From a checkpoint of a small spectrogram FSQ autoencoder.
Model: 7.4M parameters, encoder norm layernorm, encoder patch size [4, 4], encoder depths [8, 8], encoder widths [80, 160], decoder activation silu, decoder widths [64, 128, 256, 256].
Data: trained on short pieces for a synthesised band: melody, chords, bass and drums, 21.1 epochs.
Rows from block 7 of the encoder of a small spectrogram FSQ autoencoder, named by matrix and row number. Rows with one number belong to one neuron. Each number is 50 + 15 x the weight over its row's rms, rounded and kept within 0 to 99. All counts start at 0. After the name is the row's rms in percent of the matrix's.
After each neuron's rows are labels from the 100 clips, of 14976, where the neuron reaches its highest value: "peak in band" is the frequency band that holds the peak. Only what is clearly more common there than usual is listed. The data: short pieces for a synthesised band: melody, chords, bass and drums.
# fc1: MLP up (encoder.blocks.7.mlp.fc1.weight, 240x80), inputs 0-79
# fc2: MLP down (encoder.blocks.7.mlp.fc2.weight, 80x240, transposed), outputs 0-79

fc1.143 134:48 50 16 24 52 73 35 50 47 65 54 45 36 82 62 49 18 32 42 46 48 64 42 45 87 30 69 62 50 58 52 32 61 56 53 50 52 45 55 48 35 43 49 56 47 38 56 69 85 51 00 45 45 51 52 70 56 64 46 60 50 27 57 31 26 65 65 54 48 30 58 43 33 39 61 55 52 70 46 33
fc2.143 178:33 99 42 82 45 66 58 41 51 26 56 45 54 45 52 50 56 45 49 63 47 42 93 57 41 48 67 59 47 24 64 77 55 41 54 54 59 50 69 32 68 32 48 67 47 52 33 44 54 60 65 57 42 41 49 25 55 70 45 75 34 56 37 67 25 66 45 53 12 33 52 34 44 27 45 50 59 49 59 55
peak in band: 250 to 500 Hz

fc1.158 084:39 66 85 26 56 71 72 66 58 75 51 49 30 91 53 38 32 24 49 63 49 26 43 56 56 23 54 37 89 29 43 39 62 35 51 61 62 40 40 46 49 52 35 33 45 47 54 42 53 27 65 57 51 57 47 76 55 32 44 72 66 42 38 30 51 46 33 40 51 71 37 44 55 51 58 29 68 60 46 58
fc2.158 129:22 31 59 35 46 49 51 58 49 62 40 52 43 68 52 61 28 44 58 34 79 36 49 49 64 35 79 35 72 51 33 40 49 47 44 41 92 56 67 49 33 46 27 48 55 46 99 53 44 50 68 39 54 50 53 53 36 35 41 59 61 46 39 53 69 50 47 30 51 55 41 45 17 50 47 63 53 56 56 53
peak in band: 2000 to 4000 Hz

fc1.110 137:56 54 45 44 42 31 53 29 55 55 36 59 32 98 47 52 45 18 52 36 56 65 35 52 44 61 50 44 46 74 53 54 33 44 53 47 43 68 37 46 42 45 57 46 60 43 61 58 54 52 62 34 72 82 72 37 43 19 54 45 41 21 30 50 30 41 81 48 47 34 17 60 46 50 49 48 72 46 48 10
fc2.110 087:02 43 69 28 47 26 19 49 54 28 42 54 59 19 66 53 35 51 56 49 57 51 40 51 58 49 52 46 56 77 28 40 71 45 46 53 59 47 79 57 39 52 37 40 53 49 87 47 44 18 52 42 35 53 46 47 43 46 54 43 29 67 78 63 56 72 42 65 46 51 58 59 35 63 50 48 12 49 58 60
peak in band: 0 to 250 Hz

fc1.48 149:49 57 70 35 59 41 84 83 49 48 55 60 31 63 42 59 26 50 72 53 62 40 93 81 57 53 60 58 53 50 33 45 52 46 41 51 53 35 51 53 62 50 31 28 43 65 38 41 59 45 67 44 43 37 39 47 42 66 52 37 77 69 63 49 37 42 21 40 39 58 22 22 58 20 50 24 69 56 53 57
fc2.48 079:59 62 69 44 52 63 79 50 50 54 39 55 46 57 58 50 48 82 70 59 01 52 46 55 79 41 28 49 55 63 46 38 43 50 49 53 63 53 26 20 42 65 69 48 47 52 34 88 39 70 52 56 48 46 38 35 47 56 49 49 92 55 67 72 62 35 37 47 65 50 54 39 41 41 68 39 59 52 21 48
peak in band: 250 to 500 Hz

fc1.101 146:20 40 76 36 48 68 50 14 60 42 53 58 57 46 60 53 58 90 63 35 56 52 52 64 62 37 64 27 47 66 30 29 72 63 63 33 42 25 49 41 48 55 48 21 62 48 46 46 45 32 22 41 27 53 31 64 49 61 25 36 31 65 48 41 66 56 31 46 49 41 67 71 69 54 50 41 37 59 52 74
fc2.101 086:76 58 33 45 53 23 13 71 50 55 41 46 74 33 49 51 39 23 44 67 48 68 71 55 43 77 49 72 52 06 37 62 65 62 57 51 52 35 59 55 27 49 61 46 47 51 67 10 74 56 51 45 23 41 49 33 48 48 64 51 48 53 57 45 49 58 39 40 22 53 39 36 46 48 82 55 55 53 50 44
peak in band: 2000 to 4000 Hz

fc1.165 199:76 53 54 76 50 41 47 56 48 39 67 42 47 79 39 45 28 25 47 39 37 62 21 47 37 73 50 71 39 56 48 54 41 55 49 64 41 40 47 30 65 44 52 53 40 47 55 78 53 58 79 54 50 51 73 51 54 62 60 61 68 35 96 39 29 28 53 69 43 37 47 70 64 79 42 51 37 15 37 43
fc2.165 090:22 63 54 46 50 24 31 43 50 44 63 51 46 65 59 53 52 43 44 22 48 67 38 46 50 55 92 23 40 57 58 64 47 55 61 54 47 64 37 43 58 50 68 46 48 50 83 67 58 16 61 47 56 66 47 51 46 50 46 71 49 28 53 43 68 50 62 60 60 09 78 65 59 73 39 48 12 37 65 59
peak in band: 4000 to 8000 Hz

fc1.173 105:48 48 46 68 52 55 54 43 54 65 34 54 38 71 64 50 48 74 45 00 45 58 33 57 43 67 65 34 31 47 82 13 58 54 52 47 47 56 42 22 60 52 36 34 47 53 62 54 56 53 64 50 52 57 69 19 45 42 52 31 52 44 30 45 70 45 43 52 51 56 67 52 12 46 51 52 73 29 20 56
fc2.173 140:73 55 61 63 50 42 51 53 52 33 39 48 42 43 36 44 78 24 47 56 37 61 47 47 46 46 10 39 56 32 04 42 59 52 47 53 27 40 56 73 37 45 39 70 46 50 00 50 51 72 50 57 57 45 27 71 64 58 54 59 59 56 74 82 56 57 38 46 56 64 31 38 70 49 47 47 56 77 49 46
peak in band: 0 to 250 Hz

fc1.14 114:58 58 72 75 49 37 61 41 59 21 35 60 46 61 61 65 75 72 40 21 35 41 51 56 40 76 17 35 45 39 31 36 56 40 52 49 32 57 33 27 72 41 67 42 53 46 42 36 57 73 51 44 62 51 73 58 42 37 39 59 38 86 27 65 41 40 62 30 52 49 51 70 57 69 52 57 49 58 74 23
fc2.14 155:46 25 44 34 59 30 75 72 52 70 34 55 66 62 49 60 47 61 56 59 58 42 31 61 44 65 57 61 41 54 34 35 33 63 44 48 43 36 85 61 31 57 46 28 50 46 37 52 67 11 27 53 55 67 56 35 63 35 52 12 46 25 79 20 43 30 48 50 50 47 82 53 56 36 52 50 45 68 41 48
peak in band: 0 to 250 Hz

fc1.80 214:47 69 88 35 39 65 34 48 63 52 58 50 69 18 38 39 37 61 65 32 51 42 35 41 55 41 58 27 82 52 58 58 48 41 35 47 49 51 64 26 26 48 54 34 56 32 21 78 74 24 59 56 43 40 42 33 59 43 50 44 60 66 54 65 61 76 44 62 68 49 73 36 49 41 57 36 13 46 50 61
fc2.80 111:40 52 46 53 45 30 25 53 53 38 71 51 49 38 53 53 58 42 40 32 45 66 43 41 23 41 91 39 40 62 73 64 53 48 58 55 59 58 39 47 54 75 55 42 54 46 94 54 74 32 63 42 49 75 29 55 44 59 45 56 45 46 47 54 68 33 65 34 73 12 78 58 56 75 28 49 23 57 59 56
peak in band: 250 to 500 Hz

fc1.181 176:56 66 41 42 61 62 32 45 42 34 19 39 38 43 24 44 50 32 59 50 44 56 37 53 54 71 59 80 36 62 34 51 63 57 69 54 41 43 30 39 64 55 89 36 38 45 43 77 65 59 49 66 63 66 26 09 60 51 50 62 28 64 38 52 21 39 56 61 45 52 08 55 57 54 43 61 56 41 47 61
fc2.181 073:58 52 63 33 52 66 71 63 48 41 46 47 53 74 46 46 53 43 65 74 40 20 51 42 56 47 32 56 59 47 59 55 69 38 32 61 70 59 27 51 64 53 22 65 44 48 42 59 47 59 63 59 49 20 70 70 51 19 66 48 72 59 62 48 57 37 34 25 64 81 22 24 34 57 61 50 87 68 53 34
peak in band: 250 to 500 Hz

fc1.41 147:66 49 45 54 61 55 33 34 34 62 56 35 72 26 17 40 52 43 51 25 40 76 31 38 49 62 44 60 35 57 47 40 44 66 64 55 39 55 67 26 47 53 68 42 28 45 52 74 28 54 63 65 53 69 89 47 65 80 54 58 68 53 65 58 61 56 64 76 53 31 62 60 37 44 54 61 43 20 43 80
fc2.41 060:60 53 69 56 59 39 37 64 42 52 75 51 39 56 40 59 40 33 42 44 58 67 63 48 60 32 99 50 56 41 63 44 51 47 53 59 56 53 31 58 63 60 33 57 40 55 99 72 43 57 67 53 62 60 58 68 40 42 51 77 13 40 52 47 41 62 48 69 69 40 74 63 51 66 41 47 22 64 57 74
peak in band: 4000 to 8000 Hz

fc1.59 175:33 54 36 67 45 47 71 64 50 25 74 48 40 33 56 48 20 44 58 75 24 48 51 47 59 58 61 47 19 57 66 35 49 52 47 55 70 66 44 29 37 55 46 40 53 50 41 43 73 78 39 50 39 48 38 74 49 46 54 69 55 60 62 46 69 51 33 37 58 31 44 45 81 68 93 52 74 48 48 16
fc2.59 093:74 57 53 43 48 53 43 45 53 54 64 47 65 72 48 45 52 45 58 50 49 48 60 39 53 44 66 48 37 66 09 34 41 44 48 50 80 51 60 55 46 62 58 32 49 44 80 71 60 35 69 53 42 60 35 54 55 68 52 26 64 63 71 61 83 44 47 19 69 59 36 36 32 73 68 48 71 44 50 00
peak in band: 1000 to 2000 Hz

fc1.107 163:61 20 50 65 39 14 58 36 61 71 76 63 54 20 52 55 74 71 59 52 53 51 64 59 37 64 54 21 21 61 57 56 57 62 54 38 52 50 24 62 45 52 53 54 65 51 54 31 45 53 33 29 28 68 37 83 40 79 39 32 68 30 73 46 42 30 37 48 42 27 60 53 38 40 48 48 43 45 59 60
fc2.107 068:34 86 68 53 53 36 22 39 47 54 26 45 45 50 57 50 15 21 72 56 30 69 42 48 56 55 72 60 46 80 48 47 52 63 52 51 56 52 79 42 48 45 59 43 43 46 96 31 79 32 48 58 42 57 44 53 54 38 56 71 07 43 63 44 60 72 47 51 62 58 60 49 55 45 56 53 46 49 39 36
peak in band: 0 to 250 Hz

fc1.81 108:57 56 48 44 49 69 44 44 48 28 46 51 56 47 66 52 60 59 50 87 42 45 61 36 35 41 40 80 79 81 58 18 40 54 51 47 63 37 49 45 27 65 93 35 52 48 59 27 58 52 74 49 45 43 43 55 47 17 44 48 63 46 42 34 35 52 44 48 99 44 43 59 57 51 49 46 64 32 65 37
fc2.81 146:64 58 53 65 50 47 63 42 50 88 72 46 55 48 29 46 34 35 45 23 33 33 60 47 36 57 57 18 32 10 50 74 47 49 47 56 32 50 75 59 67 44 30 43 45 53 31 58 39 35 35 52 59 53 39 51 64 60 50 78 58 70 67 50 40 50 59 73 30 50 78 41 92 54 55 44 48 55 47 66
peak in band: 1000 to 2000 Hz

fc1.216 040:66 51 12 63 48 51 47 73 38 58 55 51 60 66 50 34 24 59 44 00 41 54 44 39 44 61 50 33 40 51 49 40 63 52 57 26 49 69 58 59 70 40 40 41 65 64 55 64 73 47 47 41 66 57 37 40 59 94 34 39 28 71 67 56 69 51 30 53 56 65 64 46 39 44 68 30 31 60 54 27
fc2.216 043:21 50 53 67 54 55 31 62 49 72 55 49 38 40 50 44 52 36 54 30 19 46 68 55 36 55 79 58 40 43 49 49 57 49 48 50 24 53 42 34 51 52 39 48 54 43 63 57 35 14 28 51 54 37 62 54 47 62 46 47 14 81 81 50 43 53 57 45 74 54 45 49 96 26 50 48 32 67 61 21
peak in band: 1000 to 2000 Hz

fc1.167 089:39 73 41 35 60 49 34 40 67 73 31 52 64 12 29 42 56 34 54 75 39 46 57 59 56 62 37 64 34 33 38 22 62 45 54 59 47 46 57 41 51 56 57 30 58 38 36 40 19 42 76 51 43 45 38 33 54 46 69 49 28 65 61 59 71 40 51 62 28 60 48 67 99 41 55 36 40 52 47 67
fc2.167 115:46 49 42 53 50 61 29 37 45 52 30 48 76 13 43 54 67 59 52 38 62 47 78 53 69 60 47 59 25 31 24 45 57 67 53 50 36 46 45 50 62 40 49 31 49 55 39 24 71 48 88 57 29 48 46 27 46 80 57 72 21 65 51 37 64 64 40 51 32 53 49 58 82 55 78 48 52 36 54 71
peak in band: 2000 to 4000 Hz

fc1.227 090:36 52 60 63 51 60 52 39 42 70 52 58 25 35 69 50 77 13 64 70 41 62 42 46 43 69 40 15 73 82 73 61 42 40 49 45 56 59 58 38 68 45 51 36 59 58 51 74 28 62 70 35 20 53 48 42 41 45 30 57 46 88 55 56 33 39 56 24 46 50 32 37 66 49 52 60 62 40 63 39
fc2.227 138:49 62 44 44 53 52 51 28 52 52 48 49 60 51 44 51 72 31 54 75 55 47 34 54 40 46 47 48 76 46 62 67 55 34 57 55 84 61 99 37 79 35 32 51 52 50 63 61 65 62 54 54 49 37 50 44 49 75 41 74 23 75 12 86 35 49 60 26 35 40 45 32 43 57 35 53 41 60 42 43
peak in band: 0 to 250 Hz

fc1.52 195:38 41 39 08 45 59 74 77 47 50 65 59 52 57 62 62 33 53 35 32 73 42 56 55 85 56 67 61 49 26 38 57 64 43 69 44 35 44 28 84 43 50 64 45 57 45 44 49 66 74 37 26 50 35 56 50 47 46 31 16 67 56 39 41 30 45 67 68 58 39 48 45 54 13 42 60 49 45 59 38
fc2.52 107:32 46 64 51 51 83 32 35 48 24 32 53 28 52 70 56 19 18 53 58 64 49 35 51 51 53 26 18 45 90 55 58 67 50 57 53 59 46 38 22 49 38 53 47 48 48 62 42 46 57 58 50 57 56 82 17 44 47 51 59 49 78 41 59 58 61 62 40 60 52 43 61 33 74 48 49 76 37 61 68
peak in band: 0 to 250 Hz